python train.py --input="log_mel" --tokenizer="char" --norm="groupnorm" --residual_init="scaled_by_depth" --optimizer="ademamix" --beta3=0.9995 --alpha=4 --max_steps=23100 --lr_schedule="poly" --final_lr_fraction=0.01 --weight_decay=0.05
Rows from block 4 of a small CTC audio transcriber, named by matrix and row number. Rows with one number belong to one channel. Each number is 500 + 25 x the weight over its row's rms, rounded and kept within 0 to 999. All counts start at 0. Numbers have three digits each.
After each channel's rows are labels from the 100 clips, of 14976, where the channel reaches its highest value: "responds to" is what is common among them; "lies over" is the class under the peak. Only what is clearly more common there than usual is listed. The data: melodies that start on their tonic, played by one synthesised instrument.
# convs0: first width-9 conv (model.blocks.4.convs.0.weight, 288x192x9, each kernel summed), inputs 0-191
# convs1: second width-9 conv (model.blocks.4.convs.1.weight, 288x288x9, transposed, each kernel summed), outputs 0-143

convs0.266:509475530524513525416457486533499480489504490497511491437481496495520515536499453516472450474483470508473476476507511501493496458491498502468457459498527480486500505525521480492510512486512480480533475537491472499489475502528530482483487467486495531501474474532542503488505494419499466526477520490516505479455483476539532488501495481487507472487522477504507492507497529527495487461480508472501484494453499481467531486552501435515483481490470505497487517506488481484450505480496450483456493471502506519514511557482476526475473500498425500504468488488473524491492500531493453482
convs1.266:521501469490503488494486493511479496442506442504524551510474481521524502488494487463498480492451463506475475486460503506461521472502496499477476492485486497515521465516497502501495510507487480503508518500513505495510471531491483513472529507511451494524496516482515515497491469513467483498504531459494482463515484480481494507487471513544507463481459501529486469495511490498526496489472509501411462485502500510500466478483483509494481
responds to: the note D; bass guitar-like; pink noise
lies over: D3

convs0.260:481520471480445539532520501541505485513502510491508461506505496479506484482505459527500515419482520524466481457524507491496506455474508491505498532523491515480522464479547528456501502495468508524525492475513487518477476538459520517448489492530476516510503488490519511516504498510514470510514533452519472543532525450449519518539498500525490492497493512482486491544490506524501495477524463490563501517503493472530490440497462519546505503448498489465493504423491494525463511509489469518513495499501490426498520476508509473510501518527477490491501466519476463521524509501494477494
convs1.260:473484481511486493487493433482533453528433489461445494501505483497519504501472500515495514490503503499458475497495471490517499520473504488488469511480473463506496483495493491492484506498499500492499500484479499485507468497472463480480506491503442498494491493511486470492489489469470498390489476457514502484505492501506472493509485505487483467490475502524517547457492472507482477506508465502472491444444482490504476472496464469492478
responds to: the note B; bass guitar-like
lies over: B2; A#2

convs0.109:496494521511505479474497483506516554476456484494485468522478473485520439513501527502498514481444515489537489471485544481499518490450483548497507514501458467446518515508502504454444453519498532482492532454456470495483482504498490502447494524491507544509485402505548512471483514523492471467474542461521458493508491486490490485498454530494561496503492451490487505515500494480532508514460501498509499498518478484524492487518500495510509501527491496512517541497537541500508489480496451470513459468457526497485514491497475473512495499508486485513511518500505499494514516498442499495
convs1.109:465474536483470479472493513478508516449438499499483493501494496512520491535453499457462543468450496514450467481503487492523507532491508497469519474487508484499499521486487484481506508478514504482515493503489501495511482498472440503498484465507489487521482489471501490509476487502513518486493457471481509494520491499475502495538482527441486515478495471477457542458471498502492453488490517445499505461447499498488467518468444487488517
responds to: thin (high-pass); harpsichord-like
lies over: C4

convs0.130:522515500511491504516475533500507451473452493494482517477501535504448499500477489481517443481508537501500493491495490445474516435514528462428501533509493514458493477485480444499520527507507466492514509482440517491474470478483523509518491504520486477507523541486460501495503479491494509516472486504518490483499488507527502492501496510449488506480507502470526503483491503454521511556528502497520507452463484509384506492502502507456512482532537524481483518500480461522520510516499488512437512489473504482514486513500500528486550510515511464495509474439497492499490494495536511483
convs1.130:481520434497461516484497485454497503496506464487485441513507480523461489477515481475478490507513516441500500490499501498506467501519502479467508492534487485517517488466493490448500522499495471500498511507503494506486488506482446521525445476496511502474472519536479506495525520490460491538528512512486554513503477500499484464527524508507520545500422512474501436535454497473486518481471485465441478495510507441519552476421526540473488
responds to: the note B; marimba-like
lies over: B5

convs0.174:499491482501467495488533503486483488526507478498498482411511462494498454513474519540451479507518517494499499473501513448524485493504491539466493506472495496508519480469499523480496473461488518526491504498447502484487491530515473432502513456481499517496515517491514491518479483485538521517488500500498508474532507479500493527494509489526461530452537514497483486504546428522494509513532494506469533535505495487492541487529514468474519462489478479432494495452507461516487467509527518497470456471460488437476501470515484451508521504480487485515493466493509472446471499471520464505
convs1.174:507501512517477431488509498515494522479458547501480503511511512510501467500478515501509517496507518503472495496488495518516499493475513510488461504497485481504493479500494506499505487505496482479492483497487501502528490515467431478487499519482445512473524507514496509424489519497464502401491466457502497501502505535532483508511504449524461456514514476503485539506498519529513506515507466456462486453468450516470500488499470482498517
responds to: the note C; rumble
lies over: C4; C3

convs0.194:513474474551516491482529507420486462480468416474463464460468490502496558494495489486473454550515502517509532489526464469524478513484491563473490512508504551484504496474480508507498555478524516522534503535475499500480479506505537475542468461511491522519486514536513493493534492514566474498493510541503511530495477492501502499543493508516479534475509521512522494502486466518511510481500507512551477511522504471516481451530514470513479486519530519495494480492468473475499491510480482463453429465490476516484481514517488486497503499507493479505525508524509493503523490502500514479
convs1.194:477484471518476492469475465496499449501466527489473488479488503482490502495463505483497509514509517499472498516512484512506493519493525495496503530452503516510496465500488485491500506486512462509495502498491511494495489516476465471495494500511511498522468495498484496528499501489506498462452468491506517508551495521511496502506490569452458481504502455510484539468483499520489517509492439508521493445440484513464461478515486460472489
responds to: the note G#
lies over: C#5; D#4

convs0.97:467499505534472505515499524551492479505533501514441443525497538491567499481526484500502499489482445531531548503496518513427507521507514504469512492496511505527503546460488502475526510454514542528506492438517531452530530516520483510515516508497506483499483461474519509515552496524501501511544503481480459485485536492535517522503477521536475463515505481494528511494482470455513456510503492507457500486502521475543514502473469461523494459513492489500503488513508459486493466508507491511509506480514515481459507435510489507502521509477509467495525505499511528507499506531539438524
convs1.97:526544500485518500440519520559483531454533462490547517489546474495532504502517512491464524499471506534482496505505494501474487493532528509511455525520517467517493519456481479511507515510520513492493523492500473506482522522487490496508492525470506500469473483499509493430510512500524510499518503518524495501496496502490500497534472518466510502509521515479531463500506527460492540475488552495497404490493473535522476493469471493481442
responds to: the note D; staccato; bass guitar-like; tonic: C
lies over: D3

convs0.124:494507483489487523522517513494490486506513474507461496503512481506461499523503512475503471509513519492484501497469491500421512401489514572456503511524496514511477471499500520502508538466483519475458550461479519473511516519508420504441517493506501530481524490498459477517520530498498502506491524521476469514499514482482470476486497517534502476510487462495510502516458510467518482486486542518504534494509520505524514467497490492539500483476471502497472485459516535524517471516493481520507451509477507515509518468496488446451476513553490504526493478519461535491499490475440483461
convs1.124:480473499476471494504466475479459483507433508458459506478518464490512476489463487508484522505478523493479456476506478515506496534499534520454490493503499468516513526488465488498498497492521491479502492479480504505500500497486420478501497498470477499499491498517496491493489493478470495504473414499493495512500496508483484496515474511438483521470494505437507503442498500507482486501502490485472469494521503472524504504518509506477500
responds to: the note B; pink noise
lies over: B4; C3

convs0.62:511481517527536503516507490519512473508525492508508484477488494504510484500479490499543527511488521527491521521462492501538495553505538498513479513540489506515497417548473496517497528514522492517489503484494519516506434528508489530510483487488490541484519476489451489509501510512522451418506489500520541502517520496487515489541511527532503485518502526518498481558463488501459501541456517499502484514515512509554463446519527471529476558437490499520492500495488509450517493512494531449509510500484509499520452454456499521501544486510482534540476504527486486511509495483474524510
convs1.62:535471459492510525509467534498498533497510483489543517519487500480488492544493511502485522505502507508477504494516513503496454477475509489513503472478504485495501501480485500512515484490512481506500484480510479514495513492474507476476494482494519525482478488525507489484503481443479519491522498525493508516459518507519467497555498531486511538497522485504530443528475511510454566506498526449500454496535484486485526465482507510511472
responds to: the note C; harpsichord-like
lies over: C5

convs0.152:484500489440464484458498493522495501524517495497506503455493497454481471492530487489494466517466498492489524545511511482483492485514523489519513525491502518512469489462537517482418504489474530514477531470507498497520480488498516504481506494522476512470513522453513495500479424490474479510493465510447500456525513506537481481499512506487522463520474466484461516506485435500533497481458463463441475481517502526544466518515501507549497505487492515522494478496535523504515444483495495502520546515507506495499505456505521477477473492518464489428521504476515520525470449479474499499
convs1.152:487469485490459482475495467478502449499451499478465492499502470497509485489466506493483505485491501506472484494482468492494490522498518493488455505506489464500504491494492491500492503484492490487493494489485503484495471503478470497466494494488455498500496500515498486493500504485476502402482444454498503483509505491503479496503489498449459490485480468496493511471486499496492498512496455505458457482475484487472491478500495487482507
responds to: the note A#; tonic: A#
lies over: A#4

convs0.5:534508478471475485483442514494508428515506495511470502478503522469455505520475499486513421509470516495506493517524484485526521468484503446515511536504514511516467506484491509491493533506514468500488531453433506497484461494459493493508489485519490487513502517450472500487487483474476470488483481436531492493487489478489514485495423509509480507481485407488508517496490425510492502523491488509502482508484488499465472486471489481499509482511510525495481490453528470480501475518506496510475481506479507419498485503500499502470514478501498491487520462474509466493477436507464508492
convs1.5:483491445517496462481490489468523481511503480505481477511489498497464486481497499471475474508517518477481491504498497485487493499466487500472491499516496488500497483494515476474493483502485453505488510497498518483503489497498497491474496504504480499498533497533466484500499512486486483473499481457503511471502494513500519505523492492487488477496453504499499535502485491516499497504483478485466507465439509447480514444473500472499516
responds to: the note B; staccato
lies over: B5

convs0.163:506514513538507490504500503502469488458479495495468494496485421489459504562517482480478435495488476469490482495500483493473504485485493531432495504488481453478474484502474499511461470498498482495482489491497465502510469490478469488493531470540468480510431457522489484471516495497499488498487432471505485524487484515499486539497512539505434478485507507488500501507503495507516483478506495493505490501490514511458466448528519481523498458531493527479485514511520474509493486478498485546499517488518490453500475546494507513502507512516523432509450466490501490459489478502415481474
convs1.163:483468529510492494479495446505493457518447525482467503493507476508495491479456495523516492491507494496492476508490487514508511484519512496493481514505505480516510495494507510491492515481497488510505517488484500497513480498483533482491489476492481499489491505496516495501505514492491491475496463474495499478498501487511491479479493460485482484497522458477489561470529488478504485496514476516484489469508449505520497491505497511460482
responds to: the note D; square lead; tonic: D
lies over: D5

convs0.72:499489492473472508488494478495543538503498496519514473456523477506540498483499490510460494488434503485497538532495504513527549503508495462524532496518492461492476555497488532473475496438487492482500491495472479468454497459489495460471534484469493497500530519491480516501511508491429510520505514453524484504500497462516490490482459506492468516496505494540497491515467517483485509484514515494509515423505493414500461520519499510521494529469459478544507490463480501494508505521520490502491475478523500441512481475503527478503484490511494504511528476513503486481423484487456441485
convs1.72:449492519511481485470497469494532522478469504533452511500491519516501496534514533510490521492501520502468487494501472486517525567485485544501474469474482505558501510485530508490514514479479485485497514527482511488473519484464489499481518435510470504517491501512447488500505486503510497417517512439500503503506514515521496522529508515477484535507499479465532505466522475505485519515509508472466493450450469494491484466496464480522510
responds to: marimba-like
lies over: D#5

convs0.111:492527521545473472498471499484475455495510549483459502485516495497408493509502504513508472493478504530500500481447506507513503509523475460466439478476541498497531480512524439503484560491518506505515502502462497469479487504497488545498488524472506493476451502550495531481452513515474508481545519498525477501489506511477475500489498517476493509514487483480487483487498519510496486494506499544491520510465487470495510475517470508491527470530418487509504493472517541427521480518500491531489432493482496499459492505506499506484480492521474562530476508548496503473481482504492478508
convs1.111:515466504440533537475496532516498501516527471500507513508503484505531496491528469469502535481473458535527517483542514532452496473542490487529505520511473485488518499486495497518503498518476500509493494517514493501491490526484541497506486496520503512499487510489559538517485501512492526543519507519494474510479506529484499499457494513529581484501528503493510416512492487500480478516486538536503501531532496485489516508539509494529493
responds to: the note F; marimba-like; tonic: F
lies over: F4

convs0.33:548489513488480483508469510464493469484488512510466518478516504513534471537494480442524491531522502527494505522486493491494496448478526493505504510500454512503488455528488509527547517500509462512476500522464534462496476521480438500528492512479510500541542484486447472484526493522483462536505468544518536482488520488454541458530470481509489514474518512503489499478514515476477510529534514483497466490512489525458492518506472471448534483526527499476516512568488462499492512509507458467468511471513490468496483485539512510507512508445510502545488482456513478536531496490507545468
convs1.33:451532458464469479494503492430511463476492489489468442509480511494430493508501478468470462470501500455545489504525496476475536541531463488528523519523521515524493502505487517484518495477474506497501501507509521500478529502533539515500504491510527486483490491492499523528513504474439485541513524538496524524441536464497513489479514525553518516518484528508487454520509532498493484490437499495513519507533502494488557447470549515510515
responds to: marimba-like
lies over: no note

convs0.45:491494520465445531535473498487494520494511501511518488491477494456494458506511506491484493483449496438481496483499499433517516483451470481492511490505489453477453532529508507438493506442499513491506510504522507491513457487487478487500495489470501512505492464499509513477520529505452517500474501471517483529506522438490515537501437430525469459483496509494485503502449467516486493482532534471428491494494491478453503484501492518515502452509468501480521496495514514494481441501523510517471513505490491484512483466501531453454509477493499534509502490460500516509469495469458504503
convs1.45:534491511441456529507479520527490562465485461498532508507505505485510491493505497496520509517497500529487515491503495500498514490490472510440499484525501525507497522492501522517492504504494513461496532524517450521523507502499437485492458502512513503498472494489505532486517518518508498524494492488520470510487471502504494474541465520502514522509513500532522437513479486447512522461514574506454458517511497512480507518505503532512486
responds to: the note F#; bass guitar-like
lies over: F#3; F3

convs0.183:504491520533484500509449474523528522478518461483478464487499480436517487500509497542477506497438486488459483501508481424489497522496512457514497501484511457476488526517475503542483470493501443469543485491463459506499477494527490474500530485476484483498496513499534512435516542522473495551467509520495468493526500522524532509494481467483486498470514518481515516486505498518493495473530545519509511525483489494423535477479481481518473449506513470542507503536492471473489511488497521519467501484491500469495458488485521534467503497488541533498483513490464524514450478526516480470
convs1.183:522472425508538489507504531522488524475484464507541527485519486519497492489495521518497503496493454507476513501507506499473499467477493535492501468500505486504494489499514535498517481496482504491503512507510475522478514524502509479481490492505519516518482488496531527522524475505499512536492497495488499493502455506450501520533507496534523512505542519511512457477512509458501523493506470527436391537523471535512505511495518531530513
responds to: the note D
lies over: D3; D#3

convs0.0:492508498520476516462466499508492491465490493490523482470520508492501471509502474483495467489431493483476482482537466511485515541491528478487449430503532496475487487513476495520492488515514475497529498512454493489460475504524519496502509457478509473511492473530503515478496504442514463535514497485505478475520496544507515489473470472510500494514477474521518492476521451496453507513508489472577493441454491472511505444519493451495490472509481494509475452485503480486474528478471473488420461474522450461479511533499481513501471506490516450499511498512513501464499501524500486468
convs1.0:508489469515489463485479511494480510428509456513518512509480501494467496516472516485494449473511441487473501479501504514447485532505498504483474502513492517514514488501501517493506508503478483502500512508494490495513506516500488521469526511498480506524482505471504489508504496477486489482533499469467522484487506519493478517490491508508493495506504487519501460489490520478509525506505539484471467491510491509481475504482499501499514
responds to: the note D; tonic: D
lies over: D6

convs0.14:507486498510507502481509520466516503476443491522522533478526514521518478504508482502480502491478519478485506504492493490496493410498472486524505509514483507529459483500472487470536555512484490522480500509479522460474451493519458532534456485495476550504496530452428508463509494485502488487520509485523503520469488503470516459516506488475458522511490424515489492518503489500453493502499471455490478429487495480510513486493469496447496488501500500491482490480495456501514470456519492549510474470514516546489473509516496504465530507474503509507491473466496489508501482472422528483
convs1.14:500494451500514485504517482539508522505486465502514483492437504492485501509540546479498455491520482490549499494465524493482455521501485463518521496475518491519501548493495489547464527504467520513489472488516500536503483510530507474529507450493519517501496513537503508500491480520474496497500543516471531503490499513491461508489454487499524484501495534505503506522496503535493473468492500503537509500467503523506543494471466456485440
responds to: the note G#
lies over: G#3

convs0.47:460491499500497521522485496516509562495499490489490499562483390506495491465508491475522539498488491503497497489468502540490497527493531547501489480487465496512530491513512492507487541473526516471495473514507501500500544502451456524464486532493515465491477449510488505495522474529532491527508499511511500513520481531455489484499500494518530491484488512508508506519523552501477460518486503531573524498481509521553456514486494526513507493492521422528497492517469556507493505500490503525515498503494491499443518473508501497521433531542529508527476527515502485491528470511518522495
convs1.47:464484524527467499474481479489479471528402461470456483470498475503512492493472497517479502478490474527483476495515506496492524516500532455496502526505506477482498517495459505514484489506494502485499485491474506494521501493479507505495477509482454501520501495505512497514497487486497527508491440503457502503512499483480477494491506474454470527506522470499494565462483483502494479509507489495497519478482492490507474511480490508491486
responds to: marimba-like
lies over: E4

convs0.255:517496482452477499529508491458475545498517520519542494485490517486478458505545518518436498483452472513509511474499523521469503517542489552470484461456499480537471512518490486485493504483525540517482528558499477510512519488498468549452513496507519501502468499498526508515509481502507505501477518393492453492518499494487494492483520483498547485526489517515507528508499495481487523516557494512486493438511509440503475516484483493466496506544465476519501501454500536494482455486522512500477506479521515504481497529471492473462532494501488533508522481519518484473467478498461482486
convs1.255:485513492491481459491503505540480468525433458487513488486518481486520469504481501520522497463482511514512505509506482481495506520555542496515484536507523491524526519490488512503518501487490525483487502479472486518482516491471489487468478512486477470529502488503499539481503497509472497519496499494491498510497523460485488460515513442487500540513493507527490473491498472499518488531493445476526470498516456505517485498513499522449490
responds to: marimba-like
lies over: no note

convs0.193:471512504575467497506516481518494535514479478483515494515469516469523532491503494518481500492502469520519493521488525458519502542508483535500487508515498551487533485441524495491498511536513487521533474471508477469445533549532510491497502501491500508516514474516508518502527483511568486512493518490530516489492504477491520523552520459506513464464552484499508489512514534514513486506506473555505504490452459489579542515507497472465499454498510505491481494547478466516533519474513496545484540507522461520471516505535474516464498527530485506501451500499521460517537504506470517521
convs1.193:477481518522494514488494465482501440489422517493462511489513499511536489518460525497505528470489498501475467508503469510522487516486534489478503507461488476509503475507495499499501508493504491496497497500501497473506464501484459483509507506491483507511491503514505493530483484501450500486469487522505521515547485513499488525519504506518471472494498486466481537487482516516495489490503429508475552460479498518507450540500441482483516
responds to: the note D; bass guitar-like
lies over: D3

convs0.10:497525496438501449512522451478495469471455507483497489483491492495430531509460520503512475527521503498521482494492508516485520459503483499474505474529481475430505477502500485500431480510522473489541495482466498509470506482477494476444504515494526425513488434506513514456471490536495506472503514533509498510505499511424494455481481513470522442484510472442519505461498506468525510450502502545517506518491492496462492484489481494514508511534484477474511503503509514467502498513490489492495455476460510467515503492504521472503455505473505512541499499512480498488514494486533496519
convs1.10:488482494486486488491480544471490492455486492508495498471485531503518507479521515545457538469484481560486517505496500533479518474508490487491488489472485517467505520485516462516537488524528519489504488493491507498473519506499393475538469518507517521502468486481485516551494515479465498526513485495460503502479500463504523460484512564492454486495409517520453495477486426518503483502500534534425490467506511434499487490501516483489505
responds to: marimba-like
lies over: F#4

convs0.186:466523535542504493517501509500489554491511462489489501450491485503548477506508478507455515507539470507536512465498536442496495533492459519456529510481530438496490537502458444495498512469517528517505533487504469500528484538461514505501531527506495513469466472514535496505538504508500505547509503491524468525533498474517497533537510530491514473495521481519524506507491469494491478416489513483484500546512504497454487489487505522504488476534481507487519511531523475474515473506530517489525513559493538490508474481489509491499457465444511514532520502500472526505480508548464487495
convs1.186:547488513458545446483512505558469533492463432490556534481513468489510482483498523499481499490492491537480498506496498500504500472537523473499506532527485491527516542484429527528514495484508501482500491489496491499469512517489519481492480538486511509502479476510529524486502505505539509515477451541547481499482498479524474511564498460518479496518563490511577448490492492498487564505477489506506487512541525524521469500521486534497486
responds to: the note B
lies over: B3

convs0.245:475516526516497429512518514518516450518510496515470494507505522480536515495483495506514489488517499476516532484477508543467477514476487485420519513502501495542491528491479494500516543422504524520490480485520534463507508487527470490499515491519470522495458507503481498520483479479507516512482510452525483539483504479503451510498507482512507529492488436532525461511492450515505453432484499467543520462504508477492528508510497496532514499497434534486512479501518479515516500502535504514494507507524491492511472483507523537517491493497501483542523472484505506437465475495413496483
convs1.245:480460557468470505459496471542491509461473456512486518508505462504520480481496503504479529491495493517526519481467505501482464501497517493477508510510488496504510534494477501516513485508497472490484505478460498498489493498489443488507467507513468501490522502489472510450509518492524468530511518522488486522497517488524503489486496482491491464498481456482463522509485451505506482454491528449528525486456454488459466498447484451505507
responds to: thin (high-pass); piano-like
lies over: G#2

convs0.189:514525503507536489510509493464478509495506493503481513516497497479506481518523515499485493508519480453500513501477475488503517540506484511500506478491471508472493481488466467482491475483494476484509531503462494521445475461505455460490519494524503439534515497475460503478461463508492516519480438531479488500484467500533512516502491506509464495488503509465489523514536435491514510492513515464453465467474468516571497493498515463466515509537502464496492477505482497518524491505529538516477521523521471476481480474496504501507501465426503414486529497459518500496516478487405507483
convs1.189:481561476495524486508534465494486475486514450506490485481508501476483516450513515514503505499532488499511521519513472560525495508529542512496526525531497509534515493497453506503515491518506522493498526507468497514478526496507505487470518517495523473547523518498504501517493501521478467530459506525521498491470523400488520488460502441499509553506539497528473407514492516487467504479497451498514479512514485540541541495524482512502505
responds to: pace: fast; bass guitar-like
lies over: no note

convs0.17:501505465545464493500510519496497493494481477487467500465470471511504492494516470529522523518531478518488491460504532463509496462465485552481494488496512483498523514477492520493549492480498521525486504491505519497500496574480483508522519427503513466477467509490521490519490488528574464483511515485484480488486515480467497500511507510512481537516512516486484497531490491527453465470510506545504470520495493478467545488476480479527485463449441491511503477474483495465477410505519495506540479457506530461468504477520480474508523522531501498474510475542455464480528462499503485498
convs1.17:515476457516488443484489461497530471475453563490478509508501505506524495496493529483494498490490527500469482504501474529500492528465522515503489492471466449497496492498497487496504518493508481492508498494501517471498492484509463491496514496485457498498505491535473462503476502513500489422471451456508499485538482535495487504504479529489485469495500464478490557453511534494495493535517433518464480456465488513487453477504460475464514
responds to: marimba-like
lies over: C4

convs0.231:512481501471470527495493471479528478508486493460511508519490476481443506493491479506510494495516494513510492496513501525509510511488554514508479487514493502489534491513527488506502499502520505455502486465479501467487488515502490473526476453513507532515508497524506501477511534537570485502507512515514522458477497501462521493472491459451489503503524513441446494510486536520527489537519455554543490499506513475469482503489485471502496528442507515505467507527457494499464483467473499489474569435472485498532530560519514476449480513541549491520499465508506486490535486464558531513
convs1.231:472469476531478454487507470473542491501495505488465460490514495516477504495479526477494496488469522492484480488502517484527521525485498473483484510521479487480509484492528503476484490497507470485490513499477504460488489487490452502470474487509453493495512485526506481486509498487505491468494514455508503503518476536516452467491506493489502453508495482502468586485495441484534484504522504470487528494463497475488443485497466479521510
responds to: the note F; staccato; bass guitar-like; tonic: F
lies over: no note

convs0.180:491475503529506476487488487504504554433481518508520473508482501508510519518521506512510508509517504477522511541501512528455494448520474587503505490482497506487471485501485514506531462496487492491511466479584491507481483508502533514468486509471499480496498523489512481516574477455476513493472493532511484550524496485508481482497518530482506518537527476519505515482461566441495527502484490450472516472482496510493511531512529503472508507478463488522493476539519477512492544511479500513497510514515495490531503535497474503495485528496442483529519512502488491480474543496587532504
convs1.180:474475506512465502480496447475518467492425511472447488497515461492491503504494500502501486490477528506474487510485491510523502528476506510497466504526495484525508481494509487482476482491498474485502529495493504479520459488488521507482510493501459503483516496510486482493501516496506492467512456459485480479519499508486485495514481464481479486489496476480486560468469507501507515515522480486504468463446487519439484474471489464492518
responds to: the note D
lies over: D6; D5

convs0.284:489508501477508471477508489484516464524492503517545516484481518490529494479518490516550455497471506497492517498482541518496495469475469498509538517532537508533468514498505492477523502518491532511502486491458511433477533542483492527477500485532485506510533535471387523485504453496477452527489487470528498492492496487484512477510493489499446485522477443538518503539485452469504509488511458457540485440487492452515486458508512498481510496487537534510510482443522485502531505499510485472501491519522477499507486474518495537492481491499486525533509460511503493498498498475461506457
convs1.284:476481499471477470477496465489496493491489518480478504497489485493510503490459507491493484499502491500485494490486475522478488525465508481494431503503478471501495499488512494506474507504495491498510481502491492487495499524497495496474498505493455504504510500501486472510502498490474488392470474437491487500516520493505480489501505540476478449512468466508508496486480485503475503485518466500477487453466467474467483519478483446501484
responds to: marimba-like
lies over: no note

convs0.52:521472488514529502483450509478478568473496461493488490454508515493506471518501459492498466494504517498487471491505465489527497540497492560539511495510494483471524482540487528543474496509511455495519494455515469511503508488463506501519484520505437486485499522522538500496514505486509469521464493514511538523456476506498495458511498518469461513495508513508506506538505538501496538525481530481549479533520456527438505483479514431476486510491480521492489501529498475509462496511504496470417565498503479475468482541483513503482514531479477501524499497493515482514471492508550526474
convs1.52:481487479507492471488504489478470479527469468496478473508503504493486498495490489505501485497484495488499500486494489513491510499508503500463482494518506489515510490498506495485506486486495485497480498494497502509495500494493486473487498501493435511508504492488495511502509502478494502465492478473494503503493507482497461508515487516511467469473462512523500529499481507499507506515505445509448511453455484469490491459481483466500502
responds to: the note F#; tonic: F#
lies over: F#5

convs0.155:509506482521479480478507483484512500504534486498475478459505467494521472491521526521536482476527461474480526533496461451519494498519445490529506529485514499503492499479479502548490451525477516499494488456483510514529521527535517483444526478483540486515478517468495510496420485454496476465469484460502487459481511523525494506479513534482513490509523502520497489516497465506498482501535495507442507480496520492476501462519496536492492481488496492523488485493517491498502525492469545445488524504522532516433475500485466539526515480434503434454462456504483488472501498521476504522
convs1.155:522482452496498450475502505512472538459457529496524505500508479491516503495485508511488489494465517509449494505500472516498495504481500490479456486492469483490477481494513476503494510494501468462516500501487484486492459482487490481487505497488478502512504497514493499469491509477469507393498470461507494489497499540524476488509467497500479471485495519496495488485494506489496511502497481519473420442495460516476459497493469491475520
responds to: the note A#
lies over: A#3

convs0.82:472517499496476488486471452518508471446512480481500473481453404482549517510459508474509487462482523491463475466516535495464498519467524477502497526499489462506518478518474500494501497484526473498517451451487456477516515496500528492489457438470493492501470490475481492486547499515493516514494499482510480510505509477473522462449495515489525459492516454513505494523532486493473528516517454523495509501504517491516460473472490477542501477492482472489510464487537499494495490501516471502474472460476513505516497487475522510485429499512531503542514473501464505509486451503486455455
convs1.82:512509516524458519504483480484531500500483493512501525516514504536543507524479531526480551511513492505483487471524515484530481502490495502490512487483482473526516537484497492518504522496501476506501415524493507536509526481483444483510491477489485510501502482484493498426478496513480487529507493505471494503477495518482490523523526538512499498527507508470546554493491467511506451496507523443492510490497486435498508473489439475499497
responds to: pace: fast
lies over: F4